{
  "qk_norm": true,
  "drop_path": 0.05,
  "expert_mlp_ratio": 2,
  "kernel_size": 7,
  "targets": "concentration",
  "warmup_steps": 920
}
Rows from block 6 of a small model that predicts concentration at each pixel, named by matrix and row number. Rows with one number belong to one neuron. Each number is 128 + 24 x the weight over its row's rms, rounded and kept within 0 to 255. All counts start at 0. Numbers have three digits each.
After each neuron's rows are labels from the 100 images, of 14976, where the neuron reaches its highest value: "strongest on" is what is common among them. Only what is clearly more common there than usual is listed. The data: reaction-diffusion patterns (Gray-Scott). In brackets: how many of the 100, against the usual share in percent.
# fc1: MLP up (model.blocks.6.mlp.fc1.weight, 256x64), inputs 0-31
# fc2: MLP down (model.blocks.6.mlp.fc2.weight, 64x256, transposed), outputs 0-31

fc1.5:109126161149090070101138154144179113144142118107132151112116145160148083133104101123141116138099
fc2.5:112112109140170119087134153108129091129133134112119115105156075138118199115160132112147129148122
strongest on: dark (49 vs 14.1)

fc1.216:134111122125130074148104100116120089141073131158127183118110105158141135097145150138128137124127
fc2.216:128085114110144091133115085145135101147094129143139138093144129129171121133145146162158133199146
strongest on: earthy (49 vs 14.2)

fc1.232:135117166168122115142134108188097114097167099138165127109130132112154116149101113114144066139129
fc2.232:157085135170098076152124126129117128126099133138149122081145142136166143135154099148157101152191
strongest on: pastel (49 vs 14.5)

fc1.134:118096134168097108122133135162122143103115113119126169119172155098131120097111124098137115100151
fc2.134:150080142145188116116075119095139137142120151124130104113103121109165139143135110148117140194116
strongest on: pastel (63 vs 14.5); grey (36 vs 14.4)

fc1.110:143117116118140079145103094114112096138064123156125180116125091150144126105160154134139142118121
fc2.110:092072111123136090136103124092109113147103112098139108115117127129122120099102118147121086154135
strongest on: earthy (38 vs 14.2); dark (35 vs 14.1)

fc1.9:143177139108093185097124131114107136126133148160142136111146122132117139093112150137123145150144
fc2.9:112084124125111121160127111129139152152118054088137149166129121162091110106138124159122136144149
strongest on: embossed (96 vs 40.1); dark (48 vs 14.1); feed 0.078 kill 0.061 (40 vs 6.8); setting: feed 0.058 kill 0.065 (33 vs 6.6)

fc1.190:120142138147132145114124105139142179082103086169116161123146091170119127116094139102119133114127
fc2.190:153154129145125131135072161122117122157128140127098124173102140178171131112126128133123123115173
strongest on: grey (49 vs 14.4); feed 0.058 kill 0.065 (29 vs 6.6)

fc1.97:157151133115090148140104093142134124134099127130166091127145118116145125105124138134151137178111
fc2.97:106139170151156139109150125133136174087144101114117129130131131111128112162095131138131140115148
strongest on: embossed (72 vs 40.1); vivid (48 vs 14.4)

fc1.131:141101151130149150107123095124135099101138084096123127127108124172140187118145165133184128117121
fc2.131:083099130119096141082162141165146133133122126137185081122096106111107155132091106146138119133093
strongest on: embossed (81 vs 40.1); feed 0.058 kill 0.065 (32 vs 6.6)

fc1.238:091154164116160130090122119104151168108170161111096107114140167162161158076076125162130114116117
fc2.238:115116160088146143112113108109121100154155131122131110124087113109178108093098132158124143139142
strongest on: pastel (52 vs 14.5); grey (37 vs 14.4)

fc1.223:129103159130149076137074130167130126052145099151110163120142138097103145175126139110139110144123
fc2.223:135108141117139079140143111094107140128108137102161101125128151142144167093126128164147122153153
strongest on: pastel (59 vs 14.5)

fc1.158:126133108130100168156058139154152116106102082074111114130132134168138096139111152122145118131148
fc2.158:118091129131137113132136111097111137105114171131122164135109126110101128186151120146127104142105
strongest on: dark (51 vs 14.1)

fc1.169:140119146135100115158058130204120176119128144116123123123159101097160132100159118129097104143143
fc2.169:173165173139158135064158151122095129145126145152148107138133124150119136129088108126120132132160
strongest on: pastel (35 vs 14.5)

fc1.114:128113169137157108137105089146171129078154113117130133120138177123171139106090136109123114131107
fc2.114:113110103121096071155074136108078108135109132130160138142103108111157104155134107157119169157149
strongest on: pastel (62 vs 14.5)

fc1.55:113106118101078109109142093161138153106134085120114159151129132113121139161097137099143109142096
fc2.55:110119101126142135184078153103091184095134115079138140122130151128112115139128162120108186148141
strongest on: vivid (49 vs 14.4)

fc1.159:141141141113109167139127119073118111166135138096168134114122151147136156137113120143112105165113
fc2.159:162125174112106111146132137115141138116164111106094114105159162162145130122130135129158129141156
strongest on: dark (70 vs 14.1)

fc1.125:137139166118085164110087106147174189106099132143158124122130111112137122079118128118109131141141
fc2.125:152144153115143102121101134133113121101162149150114119142090123146112108155092119102141151125102
strongest on: vivid (58 vs 14.4)

fc1.94:136110154068141158122090154131152102105114112131123155135121129105170155130150127165096136161150
fc2.94:145131125123116127125106136133166164125111101124121137144113131144164146147127105128091148134109
strongest on: grey (39 vs 14.4)

fc1.107:109140154145097169115147111167155169149128146101115146092120106103125171120102112126096129187101
fc2.107:138097070104135135124130191184157126130165112133124121120143120129132111087087127116148136152112
strongest on: embossed (92 vs 40.1); vivid (53 vs 14.4)

fc1.255:140106183161152127103119122183105129143150074108175129104152083076136149136141162146129150115131
fc2.255:147124094103130092140151132120149150082121159198149155107149120126106156102122126111172117140124
strongest on: dark (69 vs 14.1); embossed (65 vs 40.1)

fc1.247:094144118116107142165140127164143109108108099113124176117175120131161114118121120102104116093150
fc2.247:136158175137155089133124114078110129137103111087154133136129112142146135106118104110094157143129
strongest on: pastel (42 vs 14.5); vivid (37 vs 14.4)

fc1.211:136109112117133071144108107119128086143068133152123185109116112159141136102158152137137140124125
fc2.211:114064143118128114136083092156149100132097110138153142095145138155154123125133153151136125178156
strongest on: earthy (46 vs 14.2)

fc1.1:138140151078131163199097108124111190130119101142109143104154149098098093132130117133127189149156
fc2.1:165125115152115113138149100133150133131133141143174128139110105117128123128132097121148096157121
strongest on: dark (74 vs 14.1); embossed (68 vs 40.1); stretched (56 vs 24.5)

fc1.105:053110126100116163128133120155109106103153099118114141106082166137100103158110124082095174143106
fc2.105:087131143108125140138077127126105151109138124102090090133070138142085115131149118116110132167113
strongest on: embossed (100 vs 40.1); vivid (72 vs 14.4)

fc1.70:095146129114087138092121127108162130140128132157157152118105136152174148124144133139139094160099
fc2.70:152154148118153127117106151168116167092122134118093127184068125125070151149139136124099135110133
strongest on: dark (34 vs 14.1)